python train.py --model="sound classifier" --hop_length=160 --norm="layernorm_no_bias" --fused_qkv=true --qk_norm=false --drop_path=0.15 --moe_every=1 --expert_mlp_ratio=0.5 --shared_expert=false --learning_rate=0.023 --nesterov=false --adamw_lr_other_params=0.0017 --warmup_steps=190
Rows from block 13 of a small sound classifier, named by matrix and row number. Rows with one number within an expert belong to one neuron, the router's apart. Each number is 128 + 24 x the weight over its row's rms, rounded and kept within 0 to 255. All counts start at 0.
Before each expert's rows are labels from the 100 clips, of 14976, where the router gives the expert most weight on average: "strongest on" is what is common among them; "loudest band" is the band of the loudest frequency at the time of the peak. Only what is clearly more common there than usual is listed. The data: single English command words and digits, spoken by a formant synthesiser in many voices. In brackets: how many of the 100.
# router: slot weights (model.blocks.13.mlp.router.weight, 4x192, trained with AdamW), inputs 0-191
# gate: expert gate (model.blocks.13.mlp.gate, 4x96x192), inputs 0-191
# up: expert up (model.blocks.13.mlp.up, 4x96x192), inputs 0-191
# down: expert down (model.blocks.13.mlp.down, 4x192x96, transposed), outputs 0-191

# expert 1
strongest on: reverberation (62); voice: high voice (59); /m/ (38); /u/ (32)
loudest band: 250 to 500 Hz (75)
router.1 [158 191 156 126 117 109 148 121 100 149 127 180 141 135 163 145 116 146 123 126 158 125  94 122 119 126 128 129 132 104 143 136 157 178 145 130 107 140 111 124 120 131 127 125 123 143 174  75 159  88 129 114 127 159 113 164 145 160  92 127 186 119 123 121 118 120 156 135 114 111 162 118 132 159 132 140 154 109 107 184  79 141 140 102  90 127 130 106 100 161 165 155 108 159 142 131 198 139 150  92 131 116 106 110 167  93 143  79 115 157 121 125 162 145 144 135 114 120 103 126 103 122 149 115 132 117  87 127 131 141 126 107 108 173 173 137 108 104 139 111 140 150 125 107 120  85 136 146 121 131 147 103 117 151 103 103 154  98 113 118 110 113  97 158 122 100 115 126 154 192 117 127  79 113 126 125 117 152 169  84 119 131 120 146 112  87 168 135 125 114 139 138]
gate.0 [ 92  72 115 117 151  96 126  94 183  95  84  87 141 120 115 123 156 132 130  89 103 158 100 135 152 125  93 187 115 120 116 116 117 125 117  92 175 138 121 136 100 105 129 168 101  98 151 116 117 151  78 143 141 173 135 150 156 114 151 132 110 115 122  86 107 130 110 115 156 143 143 157 149 144 118 135 158 146 110 115 162 123 135 111 122  87 129 119  86 101 140 132 149 183 111 141 164 104  84 126 138 131 121 150 147 166 122 117 174  87 116 122 117 176 106 111 135 168 104 119 159 108  92 176 130 126 128 123 146 109 120 102 148 162 115 125 131 136  83 129 142 116 158 130 129 138  89 129 152  98 153 141 144 135 122 169 113 121 134 141  82 122  89 132 104 122 121 127 150 115  97 137 143 104 163 140 152 154  96 136 147 137 113 129 122 152 130 173 119 108 164 157]
up.0 [121 161 170 132 129 113 123 128 133  95 109 116 127 159  80 149 139 116 156 132 144 149 101 168 121 106 120 114  92 125 125 134 112  73 127 144 113 115 142 108  84 139 163  94 139 113 134 101 145 155 152 142 135 147 105 147  86 113 126 138 135 128 134  91 108 153 128 179 135 124 147 105 124 123 116 153 122 139  99 163 161 108 111 117 127 160  97 155  83 123 121 163 126 116 128 141 133 174 108 112 160 130 149  98 125 137 125 130 143 139 172 125 130 154 142 144 103  64 122 149 130 120 161 133 110 147 126 146 138 131 114 136 131 135 141 142 158 120 102  91 104 116 137 100 131 102 201 143 153 125  98 108 143 163 113 137 115 118  95 139 148 138  92 121 129 102 134 192 124 159 144 131 101 135 105 161 114 102 127 122 100 107 165  94 200 106 147  94 142 132 170  48]
down.0 [124 126 136 125  98 159 139  96 123 137 139 102 128 114  86  94 136 125 127  79 120 114 122 144 118 145 163  80 106 142 149 129 113 127 124 189 182 145 186 118  94 159 124 139 122 126 156  75 113  85 148 112 121 123 131 131 143 149 152 138 117 226 121 125  81 107 128 124  78 112 127 144 144 137 122 133  91 123 110 127 120 142  76 124  83 130 149 160 134 144 170 128 106 106 214 141 120 113 135 145 110 111 107 119  96 132 150 126  76 158 136 106  81 139 138 119 126 157 147  97 122 125 117 140 117 119 109 132 108 133 126 126 120 117 122 104 176  96 126 127 146 141 101 125 107 165 142  99 142 115 138 124 130 126 142 119 110 125 115 142 137 180 125 130 132 123 159 124  86 157 118 101 130 166 148 130 140 137 161 176 107 106 121 156 136 110 147 126 146 110  97 147]
gate.1 [143 123 139 146 111 127 139 130 101  95 106  60 166 158 133  99 144  99 103 122 112 114 132  94  97 122 134 149 158 135 135  97  99 136 132 114 136  99 147 131 104 113 138 162 127 120 119 123 149 126 139 137 127 168 125 138 121 177 128 138 125 150 117 106 117 128  55 146 132 148 159 129 140 128 137  71 153 132  86 130 155 178 118 123 101 175 175 110 117 107  87 136 145 128 118 155 191 119 151 134 104 116 146 123  93 112 150 202 123 140 103 100 100 105 120 134  90 133 146 143 110 157 138 125 122 125 136 171 128 126 135 180 140  93 126 155 150 143 137 107  94 101 124 113 201 157  70 109 136 109 154 176 128 115 101  97 133 132 137 151 132 122 107 120 152 132 133 127 144 156 188 113 105 128 137 104 136 145 109 126 147 135 104 121 145 106 118 108 126 146 124  98]
up.1 [125 143 124 195 136  41 112 167  98 119 138 115 121 153 113 140 125 101 100 131 119  78 131 141 113 130 108 139 140 112 105  80 123 129 127 116 163 145  95 112 106 148 129 130 144 128 127 114 136 126 106 156  94 138 146 145 137 109 107 137  82 160 158 103 135 166 122 139 143 152 132  96 128 127 130 125 165 136 117 170  84 171  72 119  76 161 152 151 127 116 106 132 118 134 133 135 175 119 147 150 152 143 148 161 133 137 158 197 142 156  92  99  85 107  69 125 108 107 138 138 124 129 117 122 128 134 146 177 110 103 144 186 126 117 143 150 125 155 126 133 120 126 110 107 123 125 140 114 138 130 144 104  91 114 123 137 121 126 140 139 107 144 120 111 141 124 123 149 145 160 114  89 122 179 155  60 157 126 116 123 129 124 116 122 155 150 112  96 131 123 133  79]
down.1 [134 123 131 104 135 138 116 124 141 132 128  95 140 113 125 136 114 125 137 137 165 128 100 129 138 181 109 197 138 116 118 128 183 109 125 104 149  65 131 150 122  89 136 107 140 141 130 122 149 164 117 149 128 125 132 126 133  95 106 127 122  83 123 132 120 142 104 128  72 138 139 113 174 127 102 125 126 133 130 129 199 219 127 140 137 130 125 107 128 113 159 140 136  54 122 109 141 140 155 121 125 163 163 100  95 127 119 140 127 138 111 135 176  91 129 124 111 172 117 103 112 178 178 127 134 121 100 133 153 110 124 138 133 127 115 142 115 123 153 115 136 119 104 117 123 197 128 130 174 126 128 143 103 121 114 125 106 148 120 111 130 118 116 114 102 120  72 142 160 161 145 124 128 145 141 128 108 105 112  90 128 153 129 189 152 162 150 137 136 137  79 111]

# expert 0
strongest on: voice: deep voice (62); reverberation (60); intonation: rising (52); rumble (38)
loudest band: 500 to 1000 Hz (36)
router.0 [163 138 116  98  68 141 120  93  95 141 129 139 113 124 159 142  93  92 119 154 137 153 124 145 107 130 149 135 118  92  96 163 117 133 119 138 131 129 121 127 157 107 152 116 121 120  98 123 130  90 125 167 159 154 146 161 105 215 128 153 138 107 100 155 128 113 141 121  82 127 138 134  97 140 103 116 176 130 105 164 134 113 140 101  99 112 154 120 129  99 120 176 109 119 132 134 132 132 161 108 153 110  95  88 147  95 196 134 141 153  91 154 144 150 130  94 103 123 110  98 124 149 152 107 118 119  79 107  79 113 161 162 125 168 131 106 118 139 129 116 129 177 115 126 136 161  97 154 122 139 100 133 121 156 120 115  98 114 123 122 129 108 102 151 132  87 120 124 111 138 160 152  88 118 108 150 165 150 158 105 130 101  72 127 104 116 120 124 147 157 120 121]
gate.0 [135 150 147 160 158 133 157  97 110 107 145 166  98 158 119 139 105 147 176 163 146 142 131 159 141 136  91 153 127 147  97 126 165 123 143 136 134 113 146 121 146 127 112 109 135  83 121 139 154 136 136 130  90 107 120 154 135 115 149 130 129 130 125 124 129 150 157  84 133 133 140 116 158  79  89  86 148 149 142  78 110 124 118 122 148 114  79 106 106 127 139 164 137 152  94 112  93 134 147 135 119 121 145 100 117 139 144  98  94 122 128 162 136 111 135 155 140 131 140 100 146 101 107 136 107 140 100 134 193 128  85 137 177 168 123 142 166 131 151 129 124 142  87 113 110 138 125 116 148 125 101  70 160 119 121 121 144  97  88 108 128 152 108 111 114 104 115 136 134  73 174 185 149 130 116 174 121  80 168 123 167  80  93 131 117 134 147 101 127 131 155 110]
up.0 [153  80 100 151 127  96 106 136 113 169 145  95 127 120 139 121 173 157 111 110 138  89 158 138 167 129 130 114 139  96 143 106  97 131  89 152 154 147 118 108 125 118 149 121 125 145 143 117 130 126  72 113 150 115 160 104 114 140 127 153 128 131 154 156 127 125 127 176 117 147  75 135  84 140 137 158 114 126 123 165  97 109 131 119  90 130 127 119 114  89 151 111 168 127 177 160 149 116 154 153 188 142 115 138 123  91 145 137 119 124 128 116 124 108  77 146  99  90 134 124 118 142 108 131  97 116 168 162 108 130 149 103 104 114  83 148 105 127 173 114 135 116 138 149 141 128 143 142 106 124  98 164  96 123 139 108 151 112  88 136 126 134 120 140 171 150 146  84 168 168  92  68 167 113 150 118 168 155 118 131 157 121 140 115 111 150  96  98 151 132 156 101]
down.0 [138 122 151 130 135 115 130 150  93 145  98 147 160 137 122 162 129 143 139 146 140 163 117 135 163  88 113 157 159 137 144 120 126 134  88 131 129 113 137 127 104  95 125 147  95 150 142 132 122 146 102  95 129  97  84 130 163 165 124 145 112 106 151 119 137 154 116  91 150 130 117  98 125 120 138 124 102 101 114 132 144 163 191 123  90 105 121 151 128 173 160 123 106 108 115 142  96 126 131 106 139 104 107 126  99 125 112  95 118 139 155 152 161 121 171 128 148 111 134  85  92 111 140 127 171 153 157 140 138 135 158 141 111 142 128  72 139 146 114 109 114 149 137 140 126 149 161 140  99 137 141 137 122 155 149 127  99 116 141 171 104 117 107  84 143  93 143  77  82 173 104 105 132  96 132 119 165 157 172 127 126 143 107 219 104 112 138 163 117 126 188 119]
gate.1 [ 99 122 114 154 174 125 115 181 137 140  97 138 122  68 120 108 114 120 120 131 121 103 156  54 132 121 107  99 111 106 123 131 174 150 114 130 130 127 169 113  91 160  88  84 149 123 165 117 133 127 132 132  64 114 104 123 154 142 129 110 147 125 125 160  87 145 112 131 113 101 129 118 145 142 169 122 128 146 128 112 127 111 107 142 149 130 131 124 101 128 127 105 159 115 150 126 157 158 161 159 174 127 118 113 133 114 111 156 161 149 141 105 130 135 118 110 137 128 160 152 141  99  80 116  96 135 125 176 143 128 106  80 173  99 189 110 127 158 101 125 110 126  79  99 124 128 112 152 121 126 100 141 120 116 131 116 125  92 129 112 122 138 123 116 174 154 121 144 190 182 131 168 151 116 182 126 130 146 134 138 127 150 136 117 108 136 120 116 126  95 150  85]
up.1 [158 119 138  87 118 128 112 112  86  88 178 119 134 142 110 139 121 153 177 124 159 122 118 132 121 122 146 169 150 149 115 140 138 110 132 142 127 117  82 130 199 110 117 133 120 185  96 148 129 106 148 104 129 165 127 131 143 111 124 113 122  99  89 153 145 149 164 139  96 110 131 124 110 105 152 121 113 108 154 134 171 127 137 100 125  74 141 144 193 108 147 146 134 133 123 167 157 100 110  93  89 121 145 178 156 113 137  96 150 107 137 121 108 121 124 114 124 144 136  95 134  98 160 112 154 170 132 126 132 143 121 145 126 138 101 148 117 103 152 104  94 122 126 109 151  99  59 131 132 109 100 141 155 119  83 173 136 135 135 113 160 143 149  67 107 139 133 153 120 110 137 116 144 127  90 133 153 124 135 109  89  90 118 123 142 117 108 101 135 134 163 181]
down.1 [120 164 136 184 145 114 150 106 134 139 132 136 159 124 121 124 156 143 116 130 118 102  95 159 135 133  96 139 142 143 137 154 149 124 134 174 119 141 115 122 139 140 134 145 112 140 137 145 111 119 158 108 139 131 119 138 143 143 121 114 118 130 123 115 126 173 149 135 160 146 141 159 156 118 170 152 163 150 108 108  91  88 115 163 120 126 121 157 117 159 168 130 129 109  73 127 144 132 116 142 148 156 137 123 132 127 108 142 147  91 148 121 146 159  60 121 116 140 107 151 112 108 122 101 155 103 165 159 131 157 128 142 124 123  98 121 129 125  72  99 127 132 132 115 106 102 124 162  83 128 123 113 127 140 157 140 117 117 126 150 128  87 104  86 120 120 126 127 160 108  98 137 135 184 105 134 124 165 123  90 145 164 106 126 138 190 179 142 153 127 151   7]

# expert 3
strongest on: intonation: falling (88); quiet level (58)
loudest band: 4000 to 8000 Hz (47)
router.3 [162 110 172 110  90 122 143 171 140 134 140 100 106 127 138 127 172 102  95 167 114 147 105 117 120 159 122 172 127 124 121 147 120 123 137 142 163 171 106 119 131 145  88  78 114 113 146 114 118 103 100 151 133 101 116 153  94 140 101 185 126 145 115 126 136 136 114  99 107 113 149 100 137 138 106 122 132 131 120 129 129 178 139  71 128 164 151 114 144  98 114 114 132 141  91 142 167  95 162 150  98 106  91 140  75 108 121 173 132 135 110  90 142 116 128 112 100 142 105 150 120 175 133 106 103 148 106 166 122  83 129 149 134 131 130 148  83 123 114  97 127 161 110 134 145 138 189 138 154 108 144 128 114  85 124 122 122 100 101 132 132 115 173 111 139 122 155 116 150 144 152 124 123 129 111  96 125 198  92 113 127 111 171 137 155 158 145 151 158 118 118 128]
gate.0 [130 148 115 131 102 140  87  68 143 105 131  99 145 122 133 115 165 111 162 143  87 153 173  95  95 113 117 150  84 142 136 142 112 102 130 137 137  90  96 140 119 107  92 103  90  97 101 148 121 121 147 147 163 130 117  95 117 133 128 141 132 131 127 131 135 129 165 106 114 154 138 140  66 123 154 104 125 157 110 159  80 120  91 138 164  97 166 124 119 170 172 138 147 114 175 106 144 130 123 142 127 119 145 131 114 127 105 111 136 123 120 144 143 102 161 151  89 131 129 141 122 115 123 121 159 131 127 179  93 131 140 114 180 157 119 189 143 146 119 119  93  94 157 106 118 107 150 131 101 129 152 128 136 110 124 165 120 147 126 129 169 136 130 168 134 133 169 102 158 128 138 132 135 129 167 153  94  72 131  64 137 166 102 152 109 124 150 111 118 133 137  93]
up.0 [123 134 130 119 152 143 106 135 156 119 133 142 126  90  95  93  86 144 126 129 139  91 100 142  93 152 134 152 120 134 146 109 121  89 134 143 101 103 135  84 128 145 165 114 150 120 128 120 131 137 155 103 119 127  81 163 132 132 108 146  99 188 137 133 115 112  99 149 107 105 126 129 167 127 115 168 119  91  85 148 121 123 110 111 124 126 139  91 100 115 145 164 124 133 120 103 144 131 137 123 195 111 155 160 167 174 126 175 131 148  92 103 151 168 109 136 165 133  83 138 135 142 120  77 117 115 158 117 153 117 111 163 119 136 148 101 169 205 144 152 121 173 153 126 149  74 122 165 171 118 111  96 142 119 139  87 153  88 129 134 104 134 124 123 152  73 140 106 115 148 116 123 142 111 115 119 117 108 102 124 135 150 121 141 123  91 143 153 107 124 146 134]
down.0 [125 112 129 168 133 116 122 109 150 122 107 131 135 151 138 142 143 145 136 124 143 104 122 172 101 122 127 142 112 120 125 153 169 134 109  80  95 158 175 130 135 154 125 106 145 135 138 100 125  70 157 103 142  68  62 121 144 150 138 142 111  92  91 122 126 141 120 130 118 145  96 199 161 161 113 124 118 142 136 104 126 112 129 141 130 122 128 188 121 158  82 122 137 142 108 146 172 100 121 126 147 110 133 137 103 123 133 109 145 134 146 130 173 141 163 164 163 102 139 107 122 146 151 127 140 150 146  76 139 122 119 133 140 127 158 121 155 118 166 102 138 170 111 144 120 130 100 119 148 133 131  75 122  90  85 119 111 173 122 141 108  90 141 131  81  84 131 194 143 157 103 105 138 130 136 130 156 141 115 100 113 123 125 141 134 107  81 106 141  96 131 166]
gate.1 [122 109 146 144  78 131 116  82 156 124 147 135 132 109 144 125 131 126 131 156 136 134 144 151 123 105 130 168 132 104 125 124 126  98 127 118 116 133  90 171 129  99 142 134  83 139 117 146 108 128 132 155 133 132  93 133 165 138 116 131 114 162 163  95 155 137 164 117 118 130 166 143  86 107 132  78 146 153 123 106 114  97 134 116 133 153 137 168 115 124 137 116 121 134 162 138 147 128 153 124  55 111  96 132 128 111 110 149  91 105 138 113 106 123 170 120 163  83 153 112 119  81 128 136 113 155 140 148 163 132 114  93 142  99 155 126 153 106 162 142 116 131  70 120 109  96 148 161 153 107 148 193  94 150 132  95 100 102 133 134 142 158 143 147 112 147 197 164  68 148 149 107 146 116 130 154  87 156 104 138 132 151 171 126 141 136 123 138 112 126  88 115]
up.1 [149 138 135 110 149 140 134 167  88 121 171 128 140 117 128 124 140 124 136 141 127 141 114 147 152 122 146 115 124 163 133 105 116 127 126 148 129 119 171  91 137 150 106 126 117 115 110 133 114  99 131 143 119 151 160 110 110 166 138 106 116  97  98 150  91 118  46 122 135  94  63 136 166 146 124 156 132  90  88 135 148  98 147 150 130 127 145  64 171 138 142 127 136 102 132 121 117 123 133 136 183 133 133 120 140 112 189  99 144 151  70 131 117 113 117 105 139 159 115 144 139 165 155 136 102 140  99 120 105 126 112 171 120 132 108 109 102 143  76 162 137 110 191 142 139 152  70 120 111 153 112 101 126  97  99 151 155 182 123 137  85 126 104 110 126 137 116 133 130 128 156 157 113 156 120 153 134 132 150 134  88 129  88 141  97  97 117 138 136 144 141 149]
down.1 [139 131 134 133 122 129 129 122 169 122 146  78  96 122 140 109  79 130 117 122 145 111 108 126 201  68 128 127 113 132 124 156 112 124 139 137  80 138 152 185  93 125 111 147 132 124 131 147 124 140  96  87 147 129 108 122 132 144  96 101 125 162  97 137 121  73 108 140 165 117 119 140 132 157 172 145 121 118 132 145 129 154 133 151 113 114 126 132 128  94 127 133 127  87 174 143 113 123 129  98  94 143  78 132  73 134 138 118 101 123 132 144 144 144  98 112 137  99 111 169 105  64 139 126 146 104 147 151 159 165 105 140 122 133 103 157 150 109 115 144 131  70 119 143 109 136 134 127 194 129 106 111 145 127 128 142 143  91 128 116 162 101 148 116 115 118 189 118 137 158 116 180 127 125 114 134 143 172 118  85 134 136 140  76 153 141 124 144 147 135 157 115]

# expert 2
strongest on: voice: child-like voice (85); intonation: flat (82); /oʊ/ (35)
loudest band: 500 to 1000 Hz (51)
router.2 [159 100 147 125 103 104 170 136 113 155 118 141 104 116 150 118 135 114 118 131 100 134 158 119 129 150 129  89 151 113 114 116 155 160 111  94 132 149 147 123 210 144 137 122 129 130 145 134 128  65 130 136 106 126 171 103  94 100 142 153 167 117 123 125 115  87 132 134 155 131 112 129 139 145 107  95 143 129 130 125 130 155 134 139 129 107 136 127  92 120 158 139 127 135 123 136 145 159 133 161 139 120 117 145 137  84 119 119 115  95 109  92 143 142 118  92 102 101  72 195 137 138 184 108 151 136 122 156 128 151 171 117 101 138 149 124 113 147 118 112 116 115 150 127  81 179 100 175 147 136 127  85 121  99 130  81 139 119  85 119 112 136 127 122 103 121  99 118 166 159 146  96 108 113 100 141 161 107 101 117 115  97  90  93 117 133 140 177 142  68 159 120]
gate.0 [115 167 135  78 123 121 169 131 154 123 145 142 142 147 115 133 138 135 117 151 154 151 111  99 119 160 180 132 137 114 116 124 141 137 161 154  80 132 125 151 106  66 128 114 155 171 130 108 101  96 157 117 118 105 188 102 145 120 183 153 146  88 142 137 154 134 101 144 102  95 174 119 120 113 118 100 173 167  87 161 119 127 111 171 125 100 147 135 109  65 186  96 130 144 106  92 115 131 115 105 114 140 114 147 100 137  79 120 104  71 121 129 146 162 147 113 146 143 143 135 130 141 131 120 130 164 119  97 147  78 163 106 107 149 125 117 156 130 133 127  95 111 148 150 137 108 118 135 108 132 132 162 122 108 136 114 108 142 109 112 128 100 106 125 135 154 129 131 142 114 124 169 131 135 110 113 116  79 151 164 139 128 109 130 130 120 158 120 138  97 160  88]
up.0 [111 113 113 181 118 154  81 104 123 129 123  79 111 117 126 137 116 153 127  87 114 111 142 137 123 141  73 126 131 122 117 145  87 127 137 110 154 119 152  97 153 212 139 157 112  81 111 153 143 123 110 163 119 140  77 150 105 116  86 149 131 134  97 123 115 128 138 108 118 175  91 119 137 136 148 141  89 101 174  96 140 141 118 110 130 160  98 146 134 178  68 142 118 117 133 174 107 105 127 134 130 122 138 123 151 131 126 125 137 158 124 136 108 101 123 146 139 100 125 133 127 133 111 127  99 144 137 180 144 167 121 144 122 111 117 132  94 142 135 138 167 138 122 144 127 148 132  96 158 139  87 113 126 149 115 158 140 137 136 156 104 152 144 141 119 100 129 129 143 164 129  85 123 123 164 175 128 206 104  95 130 127 111 153 101 143  96 136 107 136  86 166]
down.0 [114 126 143 151 127 118 138 139 139 129 123 190 143 127 133 141 176 129 148 111 140  92  84 147  61 223 164 124 117 157 134 140 177 146 127 121  98 156 161 136  94 111 139 108 106 132 138 115 121 143 114 132 144 128 107 142 146 124 134 128 136 153 140 126 124 157 130 134 111 134 125 122 114 108 146 119 144 168 130 139 122 145 126 113  49 116 124 140 130 137 161 130 134 153 125 125 141 114 143 123 131 100  86 118  57 128 147  43 130 109  86 145 135 140 156 115 121 100 125 174  94 146  98 128 186 116  67 138 131 119 111 138 124 132 128 155 124 134 101 134 130 102 124 131 118 197 131 157 115 115 130 139 143 122 110 123 124 151 124 112 111 128 161 110 107 119 165 121 152 111 123 170 116  95 132 123  53 120 146 141 134 147 110 145 133 133 126 132 124 150 124 146]
gate.1 [124 114 132 138 173 133 142 107  82 120 131 106 133 127 172 127 109 140 171 148 181 136 105 132 155 109 111 138 129 109 119 161 140  64 131 141 162 147 108 105 134 130 116 119 102 119 141 112  84  98 150  97 132 140 156 155 109 127 107 134 100 145 138 150 126 158 108 176 119 136 155 144 141 106 139 145 102 137 137 115 150 118 137 105 103 152 122  91 105 123 151 101 127 131 147  85 114 148  96 115 156 140 123 149 144 137 168 104 114 173 127 171 148 111  99 131 158 112 125  68 159 122 151  96 145 176 135 167 170 131 165 101 166 154  82 125 110 124 140 115 150 130 169 129 103 132 112 125 111 136 102 112 111 115  97  74 129 170 134 128 107  95 123 119 104 164  95 159 148 119 127  98 157 138  89 112 116 120 137 133 145 178 103 155 123  74 105 132 107 135  81 113]
up.1 [ 90 145 125  62 131 159 107 118 134 137 129 148 111 157  61 156  82 113  91  92  99 124 121 119  94 131 156 113 130 163 144 103 113 153 103 108  91 128 108 179 149 119 117 148 111 177 114  95 159 143 131 167 144 165 109 118 146 126 126 102 127 123 141 134 110 123 160 153 133 115 100  97 113 159 106  90 160 142 180 173 157  79 148 143 142 138 115 174 135 124 124 153 141 127 136  85 140 135 151 128 109 148 100 155 137 156 101 140 194  55 123 100 119 116 104 157 116 110 133 126 129 165 153 129 141 121 138 105  99 152 105 114 114 144 162  95 134 126 158 114 115 117 132 126 130 121 119 108 136 126 144 119 168 121 154 105 115  89 152 143 126 107 122 134 167 130 139 120 109 181 123 110 133 128 130 130 129 107 131 128 159 122 138 129 106 122 149  86 125 106 173 161]
down.1 [110  86  98 107 107  88  97 162  73 122 146 147 179 191 123  86 151 138 141 108  99 140 133 148 149 132 138 117 149 101 139 107  94  72 135 160 129  93 129 118 100 153 115 105 146 136 154 131 125 123 136 110 130 123 105 115  84 135 119 136 134 164 108 108 126 144 131 133 128 145 130 131  90 132 140 121 176 148 142 150 114  74 112 141 114 119 150 119 128 125  84 122 102 123 134 156  81 150 107 134 150 112  78 116 140 129 151 138  67  77 157 120 130 174 102 153 122 127 126 109 120 131 144 126 146 125  89  91 161 112 146 144  99 131 130  82 140  86 102 128 110 143 142 122 154 106 100 142 119 124 104 101 119 126 124 141 125 125 121 164 121 122  95 129  78 108 162 110 134  96 111 119 130  76 152 110 143  92 155  79 110 175 119 140 145  99 136 158 104  95 127 119]